From a checkpoint of a small image classifier: moe top_k, 50862 training examples.
Rows from block 7 of a small image classifier, named by matrix and row number. Rows with one number within an expert belong to one neuron, the router's apart. Each number is 128 + 32 x the weight over its row's rms, rounded and kept within 0 to 255. All counts start at 0. Numbers have three digits each. After the name is the row's rms in percent of the matrix's.
After each expert's rows are labels from the 100 images, of 14976, where the router gives the expert most weight on average: "strongest on" is what is common among them; "patch colour" is the nearest of a few named colours to the mean colour under the peak. Only what is clearly more common there than usual is listed. The data: drawn small creatures on textured ground. In brackets: how many of the 100, against the usual share in percent.
# router: router (model.blocks.7.mlp.router.weight, 64x128), inputs 0-63
# up: expert up (model.blocks.7.mlp.up, 64x64x128), inputs 0-63
# down: expert down (model.blocks.7.mlp.down, 64x128x64, transposed), outputs 0-63

# expert 19
router.19 091:107095202169126120077071108085148179108092067160094201118126070175146151171137085078179146137105073081131153137207150079147070167156069147138140137126132169167099088121152093100121160113165128
up.0 137:100093133110175181102093126116154188136109114130122147137159149144116128160126083078179144136065087105131104109138170146173055181104083188126135085111120109144093084157142134083130059109114103
down.0 168:136128102113190164183162136136137122114068202089136133148161143137093152151142165131145099071135161059135099091109080136105095106104133129187138106128053128077152140141167141141085146138113152
up.1 092:167177184100106184148095111081107106141125083178169170083123109140116060126061118203112092140095122118141169105104126124148141147159133153092141149115150124153141156067116148081135136065109138
down.1 096:152102107127208178122131139140094138144090143102110136144126169191103118178091085129197122072128129102110100090153179187125104113082055185088156083094114165149103150142158185143124157144102136
up.2 109:083097125137079065111154126143090082138132100154126138169113084148169179151182142082085175171152143167102147147135114116128155121179119086152095181096176181157162134126160093147169164154162083
down.2 082:126158117131092050156163137171084055132199123146141102130090112131132168108134160124074146155145131162118129145126144124097179054161163109102125135127166149104119191130117135186132155159139088
up.3 068:187139131111140171137129138082108123112114162173161180088144108172078101136070113154164099110136123097120174079064126130151099128132085160135128136098115099164210102101110157113154119076115118
down.3 074:161112162157199166134113150105092113144082087082129126140105157206132110193066088131129130085075107057087094145161166174139127122119098162109103069105146187144147158142155185092130139132077146
up.4 103:090101127140085067117154128148091086138127098150122137168117087145170175151190146080088172176158137164106147151139118115128158119176120080153090182097175183159165135119161089149171164155165086
down.4 081:130166122129084062150175134170090057132202123143138107135080114135137168105138145131079140154145132172122132151122146129094180057158168116110128125129168144104117180129114133181127163157143094
up.5 120:107097146114181183100096112099167182132118108120127148134168143149118116151124085083174145133056084101127111121140171135170059184113087189124134078112122117139103087141135127078121068110118118
down.5 145:134114106121199164177160136132127115110066199084138141148156143148090145160143156131151107070138155055127097093120086137107089102105121138179146098126051141087150140150174144143081150133112151
up.6 102:086100128141077068118153128147091079134130100152120138172112086149166179151185143080081169171145139164110144145141118112127157114174129082156088178103170182156161141129166088151168164145154084
down.6 086:131160118124088065148168152173091055136209130144148102128081114125135168099129161128080136157140133176125126145122137124090180068164171105110130126124168138105122179131115127180133159164141084
up.7 073:108092113159151147136139147154094148155093161185117205150163100127147142144113107076155114095097165134177106108103151127146062126093097153187098119171056100123107106148134082133141094079087098
down.7 086:130112131156194142171155191138116084090046144080136158153165137166152151172109141127118102106077138061100117121127138143112116111101137114179086109117099177076167168171180131125095149147078154
up.8 118:101091132140193179113101135118131178129103124139112166134175138154132121151110086081176123106081098099138104109141183140164053162089080184131132082130094115139083098160149125100120083095095112
down.8 131:109125111115194143186172142156112100109057189107137144168162138163099158167160153116142124082107155067128096087117092136096107110093133125172116116128061160066157160162172134142081136138088126
strongest on: green (90 vs 7.9)
patch colour: pink (42 vs 16.4); white (26 vs 10.2)

# expert 56
router.56 088:145135092112166118047129165159140178083182124083088120092107183079150134085099092108145135101138086178129153131116132185102109129104140138133151155169122093135136089102097135168114113168183102
up.0 112:147181146080080172135141127123150168156179163185168140118085096083071129097142128124085153113109150159155096083090095120109150085168190164165154133126089082102144142102094113136106082105178095
down.0 083:121105138112166207131112086091075134175138067173142180137138084167135117151124073139105159141083118116159038072143147125141111106134119160136151079109132124127057161181138131055090071092117117
up.1 058:140167099094139141149102087130141102147085120118133111139159160094107042115099157206116095137142156094130132097118131143158159173107161131101128126100162142124140162077101162076127160129080183
down.1 077:113102117134051119120084110071139157094136082122126163111161116092140092105121151152127136162120119136135186158138119099122158179195148071111123160088191155141167091121122092072131078129163153
up.2 060:175098123171168105155138114131079105142085155130102139138109115177128156163068089092161110107152127128094136172157168132147115100080048166083108095140115152160117125171124203173150186104091162
down.2 054:132148161124148143135053076195180102151104117110132103168138139128137118065114219142104114093138128133190119119122119093074094163123179140147123153178086071065072147097131126139108134132099119
up.3 107:148171143088094177123148119106156179162178166191172146119099089084065126090131120129081148116104149136158095083086092126118146088174180165164165120123096080113136133097094113123109077096175118
down.3 079:087106132116153199133112110081093135174146089164143170139122073163124124159138075138094167141087121104144033080151142134134102104155114175121152088103150129123078141160148142044102082079098108
up.4 031:102147124124197138116150148151137192165123140129126065129100154210086142196114090124124135123143136102076117102149136127145145147100110163118120100079160147133099149199122144146136130083134132
down.4 046:140120084147202111126103088071086133141123117076115137126146150151227111141106117126167076098205121087107185181129202163116122159096069141084158085134136169159099133075142137142144129119120190
up.5 095:146148116135131106217051115133116089102145135091131117175145173109178098101108179218133076121144189106163157132167114109110156106116172088120140125164102126094119167121153155109123190131094187
down.5 116:101134183100041112165133142133134115133136104132114134114127141100132137092139152150064145197078116145095089162097104123095154130188190089166094139132158133093173159148143091072124074168115084
up.6 084:110160144111110063175100103175162107115145114127100056133149171098152082093093155172099119176122111146160143158127129117124151156104190047104085175162140118097116121103144125069128125139082135
down.6 123:148140162100154167191075117105111087164095063152107133138098158128140062105086158185103124128100075130127090154128174139086160098128144179118129098162125164113146184093139124088136123122081114
up.7 102:100110073071103103100183180140199143147154177137143110075143123099096177159171101093117182117120082160091102091070112152157123173111129148152101112098140090111160109150081115161107041133144107
down.7 128:137104078149182097129113094108060157150115127086101135171157158119197131113113147113189113119200151135143156154131203160102120130113081128080143121110121160150106109098146117147192190185121148
up.8 121:105112067131106082134215165196133065130114160125081117097154153096125175133120143076123143143147094198090131176076126159123151132058104116142058170123123109117183119141081120199150113191127075
down.8 149:101084093133164137153143137179085100168093120130047147122133161112167128146065109142135093117148129198126127141114222145120112124027068133127147118175103132120066165186155147147145140152080100
strongest on: pink (91 vs 8.5)
patch colour: brown (71 vs 28.3)

# expert 55
router.55 084:144153109122117114067120102182138185135137137109116108102104178061159107092121105113194084118128075149160129164124149130091104148112162154152154116156125074140134088116056084136104070171194116
up.0 018:176084099115125150145191101086125161147097123189146124105164093097084138167112128106101115138172135137123172200114120037160162078131063121081096141127158133156097121130103175144105133204154155
down.0 020:166172150118080091107083107147125116131197138075185143105119076061110170086098160091144105155145123172198108156109113048151135100175139056139131095140109119155125116103109132101143178173156116
up.1 115:068117116128187074126114102152130148145176126081142052176136167129160100099142144153125157149170130095132067104166157149152084142147172123103181050143159160082064082159130163092113129078119157
down.1 122:054090103137149089137101143177111109095160094097077105180145176113181091110083147159093147147141169189148107119147159153125127119120177071075128117146161131088042130178154200083110144142108094
up.2 100:081126119106183067136101106153123152151159130077150070174143179149174098097126163170130144144162131092141082108160158166150080130150174117090185052124149143098058090153142178092131131086113158
down.2 122:052096106124145095125115150203131096102146105111075109171131169129155099122076145153081148133141168191132108100138156154108138115102180077068120141138154114090048157172142193091092127140106093
up.3 060:119103111102151114153140085162103110173084163159156088154153165167098095144106150141119130144117137130105094112106190194184089129125133135083149083097141121144094095150102158139167134072103133
down.3 067:100143131120126111097114134213111122116115104160069124168099141145129094121093138121107179149141186198159097116127161132098157103090150114053117176118155095135073165138107181107114096155101085
up.4 053:130126112121141127136156103093135104121126138095149049109158131123121091122099155191120109169157139082077187130108124136160117175155129111091142119077212156128125123127126177085162210149119149
down.4 063:083110159153139175090098116123120167105144078091059112131118158144142060120091128110169136181122115152145086181175174116112093150138100144056162116139147132142083097142139122075109101175132118
up.5 074:117150168138099105225136165142143025101128128132145134125139116123146145095144160160065110135065149128143129134140123069131172119162198090153062115155115134053108189164134135139095107074079147
down.5 078:123101124150097136096141134069152143119126080129107147056174096126120116148116114119126106140132071130081202159099116117219094192138108103137118173111167121187201112098134070124152116142167146
up.6 029:127105119125154100174169137158123035154165123102137055130130138168119136139115091138090152149092138132126121104127129137174126134115145178085099075117174142104117171148103174110157119103053119
down.6 025:129103088138161186110111147088137146134130132099161162084117129122100172129122083094132094077170107140140070104122106076166064110121051170105180126091194121158111105089139144118163181122140150
up.7 125:069112122124191082129099097146139147133186114065150059184133167132164098092151138163122150155153130102130077098174147141145093141156182114103183051136162158078077088147141140083117128071134162
down.7 126:055073098158141084132094144172106098092165092095080108186145168119192097108093148153101141155149155188147132137147161137133117136126174074071141121142161139094038130177162190060116143135113114
up.8 132:076114118140180074131100103145143140134178133076156056185135166141167106092150143156119152158161141097127077106177143144150081132156184107109181057146158155078077080158150156086120121072121156
down.8 125:049077090145145087133097138174114104096161098098081108177144167118191088107084137150104137160157163179139137137155163147131116124116160067072150127140163139099038129173162188069122151139111109
strongest on: pink (84 vs 8.5)
patch colour: brown (81 vs 28.3)

# expert 61
router.61 165:128113159140145191147130106071103138134063145174200130153136088195054147178184120105152150119146128023114098132171133128130109096139076155145137125086102175151112118134136123140131171096136142
up.5 086:143169165135121173118110132085116057103148121157165163077148091166102078098123107162149088113127085085110162095134155111169091134160094158139161115109115137155119126074130122090133145062148160
down.5 120:154111140133160147083112139083142189126133089113168080144073144184092127181117076099154172129111114077083125110182169148154153132148094172075125091079175178172101108151134165110125114108147151
up.6 024:072110144146088038120150157129130130111151133094136105128149098088162161137180158122108157182162118143101135133126087116141147132185167065166090142111190161125154121145145074143153142096160105
down.6 024:148103091159092056129141138125072064151161103138119142196107118142181151173137193154115153126199167181123158139144109098112166088160155095110107171097141170156159145139133123119177216146105121
up.7 112:141079096147178160108144169148090165118079166116121165162098140178098181181122076077173142088110117086096101102152187156106085099077084179169122102124077131163140120177140148167151112120093102
down.7 105:137105098187192125182155162170080090126090129121077161158150130143179166137104117113136091083092160111141129140115181128106101114077118145168088081171060161092141162182143148152128157119068144
up.8 114:141079094149176156114139173143086165112088169116125164170094138176104183179127080074172141085115120081097104102163184152104087090081085177169127105129074130161139122179140159168149118117103108
down.8 108:141111102189188119186159159172082087130089131118071161151143129141177172138099116109138085086091159116138128141112180124108108117076123143173089079178064154091140167183143141163123156123066134
up.9 103:139081089145176168115150169152088162126071165119116179160111144176098167180115074077174139085100112087097110102143188155110073107076078177158118106119080122162138124170138145159145105120084100
down.9 101:141101097181198131181149162156084101118087124115091163166151127146171159147109113114143092073087159101137125136125182132105094118085107149160087064159064166098139155180143152149121154119067157
up.10 107:137082090144178170112147169154089161128071160121118182161112146179102169182116072080179141087101113088100108100144191158115080108078075181154120100123080128164139123176138147155152104115088101
down.10 099:140098098172200130178148160162082101123084128121092168166158134150168156156111111111144089077091159101137134132117182132107098119077105153164086068157069169099140158177145150145121159119072150
up.11 105:142084091147175163115144173150087166119085172112123172169104144179100177179122076076175138089104116083097105102152189153106084097083084179166117108124076125163140122176135152164151110119097102
down.11 099:141101096189193132181151165163086097121088124122082167159148129142173163148108108111144088075094165109129129141117180127106103117077111152159089070169064167095140157178147144155127164125070151
up.12 095:141183166132122164105125123085117063100161133144177154073140091167097063088127112167145095112139085087091155100140140104162106134170097163140163108099125158150133127070131120084133150078154173
down.12 128:144103140123145143076109131077135189129142079127174087151087138189089117179125074108150182144119122087095128097172157147172146144154088170072135103070192166190103100139134171096137112100154132
up.13 109:136084093143174170111150170152092166125071167116120173162109141178097176181116074077176142088101115089099104102148192155108083106076080180158118102121081127163141123176140148159151105122088100
down.13 101:138104099179197128178148161160082099124085127123087168166153133146173156143107111116144090075089156106140133134119185133105096120081111152161086069165063162097138155180145149152124161120066152
strongest on: white (99 vs 8.7)
patch colour: grey (47 vs 23.4)

# expert 59
router.59 092:128120095130126117082114144126153190117149110099125123104072169114167126111080065096160127105108068152156149133126196126097111149109125159167142161187109094145133103109110128147124104143158125
up.0 208:176138150137107146115077085135068170136164132171111145163099154113173115108077102123171116148141151168184161146130169147095122089126092172109138162169090092185144104096099138107182109110103092
down.0 186:136147143113090161146155130153127095168127074166088156082132098105114094142075085134099117163059093190147132159074172114165110161109102152096087135146168102141139150131082125093131081116075087
up.1 071:122115113151153091066113155096136167068146123036141056147103170137153155112153122101162140113154122099076134109197128110084143132158142124166156104169125207125117101122129127140124165161162214
down.1 076:108129113104150131132163164206135067159107109073070108105110129109127123161094089155094116094119092161107106154086147186155127130054150125088164119149159090089112156164089151155107119158124124
up.2 115:105154169151155125145061109100129091079148079064160105136119111159156081090125144192098082121148137057131152091202136089128113134170165125106160078154143193097083120107146131074100192074136196
down.2 103:088061095158177106101118182124146180089166119096112103144125151156143133162125085132140166105129111113097118118162164141149106125099141109106124103100171140114078097208171181098108115123150133
up.3 095:131162166135136137116062099091136089092148064096164122116118111157154060076116136178123082120146109082154181095182153096126125142167142133117168093142145196117102115085112104067120184070152205
down.3 096:082069112138145107096124163113142171085174104108119094137140150170138123156119090132139188124119103104096114123152164136154107145137144107092111094088203135127088098180165175091113102114149123
up.4 100:153120092149168094118130210110124147076114160085161073142082159167108185153141132095148129094128138078079124106163124122084166097149144137175115113147104185133151142145145143181127149142132166
down.4 102:132139126125156160154172162176117069144105095074057123094091128120135113160074074172073090101107084161107114154118155149130155122063158119093158102152147122100119172173111158143087147151107144
up.5 106:122161166152154129128064108095132098082153079065164099139113128152169088077132138187109082111142126066138156094209144098114135135178182122116159080152137186099095120096131121084103201085148206
down.5 108:100086098150175100105125177141152171085148117108107110138130147161139140170127090126128172106129110114086112126158147144149110123099127109110125110102170134129082111213158205117086117132148131
up.6 106:124163173134150135133067112095148093088154080066167098132114124158154084088124142200104081114143134063133158093200147100121141138171173124114164075150137180110098127090135126084103197082143199
down.6 105:095063102143175115101130178131144169083156117098112111132131140163129136170123092132128174095131101115087113124156161145153116123101131113098118098085177141124081111203166196106100127127154131
up.7 100:117166173125152131132070110091134086095153073071172108134126122148145080087137154189093098110140140061131155085186129095109133130183172120110162080145143193102103129097137119079105191077146200
down.7 102:097069107139179113093120177115144184091148111098124102144141149169130122176128098125135166101120107105079102129154164142149111132113133109099119096085180145124089102197159187111097117121159128
up.8 115:127175167131139119133071117098144096088148081063175089137112140143157088077137150190104074101133138062129150089200148091105144130169180127124163075158124183109095141093125124094101189085138206
down.8 116:090073110152180111096135173132140175090145112108108106132124137179126141180131086124133183099116107112076119126155162145143114115100127115106119103093160146138099119206170199119088135131157127
strongest on: blue (71 vs 8.4); spider (34 vs 8.1); pink (25 vs 8.5)
patch colour: grey (65 vs 23.4)

# expert 28
router.28 191:139139139111160129190097094111091120172053121216162139166165129167106108144135147150151155159121194097136126083109149147146138116141088150076100108061144158147113152096141130096141182083107123
up.5 099:158165152111134138119113107066118084124153133141173145082155121128102094077127137159150108136148100100079172109106136125139135155171070179130132106091163161147159129067119108107161173119166177
down.5 102:147072150137144183083111122051137183129135104134155110105130115172082098188118092114177156127150106074089137110165125143190090142147069162083162109074167150195116093129145166090122120108183137
up.6 132:117145162082179153149079130172112134136097109159156146184096177193125085146105121160129174152072146116123112076158169176116139131140145159098099119091132120148105155129158173073144071094068078
down.6 120:154142116142175163198146169169085066115084135133098174113137148150126109150047141168109068085111142133117140115093142154107128082084127125124108121161104127103135193159152188148102168128066129
up.7 029:072065075137103103070198149116127152143109108149101141139142093142146212177183112075116170146169129145113127107139065149183090121130098093125153159072181148151131102180181140133114142154181110
down.7 026:161123087171068069138160110158059032145130100178093144126134084114157147126113127121086097144148136181148191156122148106121151101143111100098127148128157163163157166076111102162169200153143133
up.8 092:171163143117136126126116112068119082109162139130173149091157119131105095077123134158145107133138118102083164107107142118133133152170082170143127106102157158144150124068113116102161188104154177
down.8 098:146071151144153184089116130067127185127133103133156115110123117180081101186105102119181150124150105074087133104163121152178092131148064166090157099078169147190113097130152179095120124104174131
up.9 059:068064119176085085086139143114119145109143059110114142140126057151165162192168112097086163152129115134115154140175105081170119139166144086104149166100168193154121105168141122119115160143151130
down.9 053:131154106119097091142175123206084048170162127165087121140086114121119163110119139122071126141128114214144111118107139158121168058113134142097141142152152109125105174112092106175138125143118089
up.10 101:162165153109137141122116104069121086123149136140176142080156117127097089081126140161148108138150106097079170105102135121143132156173065171134136102091163158149162129069114106107155175116162172
down.10 100:148069154136141179083111124049137178128144106135164111108131117175085096189116092120173153128145102069089133108167123148189094139150065166082163106071165152191123094128150166095118120108180141
up.11 137:136139153098168172152072122171090133151095106180138170194110173184131085146088100152144136145076150137158127086138176166112122116118129170080103110111121094153086151133120170077145077093065082
down.11 131:152151122129186176190138163176105087116072153135113160133121162168109120158069130157116087069101149102130108093109135153109135080082140140135111111160080113093133184164149186147088139112065129
up.12 098:163160151115140137111099100068117088113159133130173141089159123139107089075131144163145111137145105091080164095122139120134127161177077168135139099092161161144143118066123110100158179113168179
down.12 101:149069140141153181085115138051136177126133095131156114104122114177083098190108098121171152117150108077086143110167128156183097135145069157077155097071172158188118095136152176098122126111174140
up.13 118:123141158085170152149078128173099134145096101169151165181110174189127084155100110153132165164074142129132124084142178170121132125132133164089097115089135116150104156134147178076142070095068074
down.13 114:156140114142174159197143164168088067117083140136106166126126145152118115149060138166110069076112149125118135106102146152109129070083132133132111122157095127103134195158151192148107169118064130
strongest on: white (63 vs 8.7)
patch colour: brown (81 vs 28.3)

# expert 15
router.15 084:135120104113137121063114155165124173099192129075115134086111172102164129092094077126161100094113102178099192134116170182102112134089149155163153161135090060169208099133119133136143082156165113
up.0 043:172134140188133155219167131094096074148111099154102145121087086160117152185126102114105118086118137088114142208138163069117176081124117198077117059163133158119115167155119137133147207113100148
down.0 036:150128112139142110142188144134144155107160100084134117082091130128081136138146113082198110155155104119095149191137107104094158166107130099170100143150149136136182125103102123174130092173142091
up.1 028:140142176146092115060092091123166172112131096178167112145188129144092136096149162060113058099129189150202108148136159061117136111156155146084107088162171147132056119146087108119131139149164133
down.1 027:138155139071114201125121166163177136112070137101139092144143196099146072137081168137106087125069073115085126090144095134093089110130171126105107133144107117138136130080100134091130092139101114
up.2 155:113094115132148095066088115113176195093145155087160089155135157162126141155168099091171173148151128078129111099186134139157098182158131116130135142095139125149105082160148155086140081114166160
down.2 156:061133136128121102205125133155090062151170130116107131133179148116166096084105199174092099191146122145157114111113127153138105117143162082112130090139161112068077128141164133097135148093077070
up.3 041:148125131131117152057093067112148189124125094121147146142133145113124120116169124105132109108083162171201107159133148105064146131130119141105127146161146101129086090111045126128127107183163189
down.3 034:124177143086113145135117130180160068137086109130181123176117171104138051058124176113106146105121178114090107104116126138092148073171181109141135090133164147076059123116123118095132126199075165
up.4 103:156112139118148210114135111084110197143088132123159197133116128125115130154107125121138110076144122056159099116149099093132089090155107151134188106119092113142112093144162148106062170105145177
down.4 111:131123104128155155107094140135089161141137068150074158143099142168121092153078073130156118122118120171147144140140189156122135088077084130051140128153124127170057170180164188121102118134129129
up.5 101:147114152140174170073129107096157168153064074103146091123094135161105133187146098085155156100080116085073110142179156101152119172144100177107117100089180202144113130146112131111109095135132180
down.5 090:077190134105112101166103090162119069155166110129112101177127160125165106075123191185112091182141152182176121102125145159106154113124138116101144112143131120088046166124148132104125144115103103
up.6 038:148147141126131165058118082120111168130108104148133130144117091125101115134147150050121128085097116140221167137134156072077148111127123152112132122129169126150090128105057142143110141145176196
down.6 030:087173176123134159129150138097127068150095106167173102115130182147121090114146176202119156098142159150115124060123104165156134109164112132058107106138170173101102124126174127087096134151143131
up.7 030:184132176122116185069103063118126191133100132171147170136107150142109139135205126088118142074087182166185118152158120119134143137133125140074128112151119122153115129099101121091129139131146173
down.7 027:086158161098152132143144114158143087158130099126145113100108126132125061108056167140089149107129122087079158082159135101084114060103135155127091110102129172130099161071115189123092114149118101
up.8 036:159117096205133166181146106091079114099105136099106164106124108140115120197102112146135076131148104078117138166141148114147124083118089179096163100166070111147128185187140110170128148140107195
down.8 032:150098067111130061142144187232107092147127148077130077117057139146123140190149121115192155175187120105086087153125148145060139149064080129112134110151144125151162127170150134198145133152105106
strongest on: yellow (78 vs 8.6)
patch colour: brown (68 vs 28.3)

# expert 20
router.20 087:153119107134107121070122139152156173114153119076090131092105213091165119092085115112170093113127088148131160176126166138085129157088112160127138114172108091145146103113074154139155066180148131
up.0 061:094079118124169197120197134140132136188063133087095122105136139173074176248114103080155160138153105109060125108084100177137105109088061160119142123074123138157166142163140162179175119158140115
down.0 058:105128086136155116090130134143139117066079120087144112123123120146124148189151115131139132103146166103106163118136118153115159094097121076147124150095121194137120115171126133179109148179195197
up.1 148:121137127118169176114144164107144087118078121075118118045136150112126092123088127161133080101139063111071157142129145161142105172112107127111143116126158135125154135097142169126107133180137162
down.1 158:133093091141109089050155169130169178100112121119135114098117132108103184180149117071143168116114107136084162143106131114133153170127111090148085151095163162156162125151117123170139107178168132
up.2 112:099130132115173175106158151118158074128086135055111116056129157103115104143071123163144078101149082130071146146109133187142107173099106140115150108111147118119145130097139154133110135206155147
down.2 121:137114102121108097041150146130165184116123118119140122100107128113112178183147101068149170114137130139090143153121132103130139147133101107128097167113158164148127116155112134173112115176167134
up.3 092:130107106144187176126155186134152094107089161053101119052147154131112128117059129148166076098143068123068155141102157164134083139099102146134117116136121137115162127137156190143133130166117145
down.3 099:076094080100146108061152151153168185116119128121141098110118131122119159172173081084149175129117122140093104110112136143167131146114097108129098138083177158149140100178110140150112103165185121
up.4 074:071075095144141163109177131105156140151079085073106103086166080111116159197122095087131119139170104124072157207095135134189091162106074141088146116114183166144128129162131136115123141188135167
down.4 073:115123087118128107074148146145136162078104146122183131143117136129114173166168172095140171100164177114108151097134081134101134137107119071160120179096102161130116120132150112180109141162181145
up.5 107:114078057138141147094157168152148184090090185105102161117133144123073185171113092082171158094155128141113150124067091153150084147090076132163118183103097116161202098172115146164132099124140096
down.5 113:117100084116182128105137148105159145090112158077194077139147135148099155178174139134144167092188182085074120069152117153133136121122118092130166091056136165128141109156173159138107161136197175
up.6 098:183158148105146180100144122142144090181104108107103095083120167097101093120075091135156088131139075168101124155127189157130104144104065195077159097136144120153103113094078131136128102192116146
down.6 090:141097106134100139071178184143155148096119109138104150062132112087087171179105079062132131106085091175088150157093138118161117155112071113141081158125154147140146104164091118159100106176152135
up.7 079:103133133124167148137145121112180077126097144059138086069134160124119111124085168161139062139140091100063164165117107168127112162138117142133135116116153149115145116090154178129136151213147170
down.7 085:124128113128107105053151142141182183121149132129143098104101120114102169164147087055143193137138117132093123152120116096146157137137116137128106141106171154146108125165113148149098083169173129
up.8 091:145102098142130146095144152142163171091085196102097153094142165099092156147090125051186106104122092142099166143064126162131081185113069137189094160144091124140196094142098132143154098161118109
down.8 102:090091086113168113100153167115176162071120154078182102135150119159104154161185132111149185124141174099086111087134080135152121160135117106162127110055136178134124104183165153122090119130184148
strongest on: blue (91 vs 8.4)
patch colour: grey (69 vs 23.4)

# expert 7
router.7 089:149112098138155122086099159160155166083188106064096141092109176092152127100075087136167107102121093152114174126134172163093104151100163178156178125145117079150148088133098124142140073151184115
up.5 144:165096094112107078088151173090200173095146125109165106115156132099073144155156137107126171117129142120067153124113099091127144168172127075147088138073159145112182123167137119121113118159167154
down.5 154:185098088124148159071147131087118162133088163109161138130117153132069131193115127113140151105197128135083171147118112171108161087137095149105116120057147128154210090074125182177136142165188133
up.6 072:111130164118150135123179132153124094185056121173144094107093121220054123190145110117114160154081137103102088115150145138168141135111109131135096128089180175121124180154162145134116075105090100
down.6 080:167120071182121142129138141146134109116086115103098178064159092075123096150080114140120066110097123139093173214083130118112103146125091119135081145109138163087182133093136138135112150147117141
up.7 083:106135146151154176156112172161145094157103080123119093157104157218125114161123110133116147149063109057129073046177145141127143148112168155125137048122155138127100165217138152119094074083055123
down.7 081:126123141175110140165158158119127091103067096138053184066170142114153074157056142200078059143118114141112171162074118108170111151127105052110111129133172107113145135130150120084130153153114108
up.8 043:127149104141078180141138155089141126118069119156080134097162042168082171162158126100112107165140101031142123126102104136159133123074100175102091138083173139152169159149124133140138126157166162
down.8 050:165133093202094077140126128091158180133100131169130190147130131093163141105140142134120102116139156146150196102119147100128160142137128078115088143223125134110147105150186072144118138078115094
up.9 062:166145153093112135146121114112176115163064121152169080083144123178038080139104163194146104175148140098125157127086096167129118170128118094038108152105163103145146148165106120147130107164168088
down.9 064:165076124167127129122123155097104143120127122146114168149131144112148133076118181137097122099116170111103151106117112140106138091128174107173069142178073094064137070140155149181088158134101147
up.10 142:147083139097101136080163133108187162116092108131137103080125111117064161193144121078118170115111102127078141174106106090129156159138105121147084141093170169150184125177118147132090090161168158
down.10 149:173137071121143158104156115086115114134118137088132136112119150111091112184072121137135107096181097141077203173096126166109186117112098162082121116078149144130192136076108164179144170172181147
up.11 044:118150128151139112177123101112102111129017113155128143130178092164112130168132143128095148152113152064128146176132168120133116086127059141087108120115136169136090137127142129124139155103102135
down.11 039:174104140107167126119151124080210098137133097149173148167156126094112127143150118122101151089142138154145094206108055133158164166164144112146128122098172118122100111151107170092114131148137147
up.12 137:148125166122141125137086089098138146176080086177214128167139110166120089116137145160148143147093135063113131072189153127151139158196108151096106106064178192115106133096134146071133153074100167
down.12 141:080119159097159166130128136154118124159102136118145178149124169213100098175106076135102157143087124146105056083109160179129097086094115176084107145099138044113100135151140148106112088111119070
up.13 083:117108143153119148125192178128158123136075102140118083117127095201067177196141122099122133085112122063090127129134133116124149136130119141138082089090143142107149160205139127149106128148161134
down.13 074:179130114144121160081114151105115149092093095099154131128123158049132143129069149134122103101141145149130186214116138093082158126140153110088115126144144139130181100043128093147112159194147167
strongest on: blue (94 vs 8.4); butterfly (36 vs 8.4)
patch colour: grey (69 vs 23.4)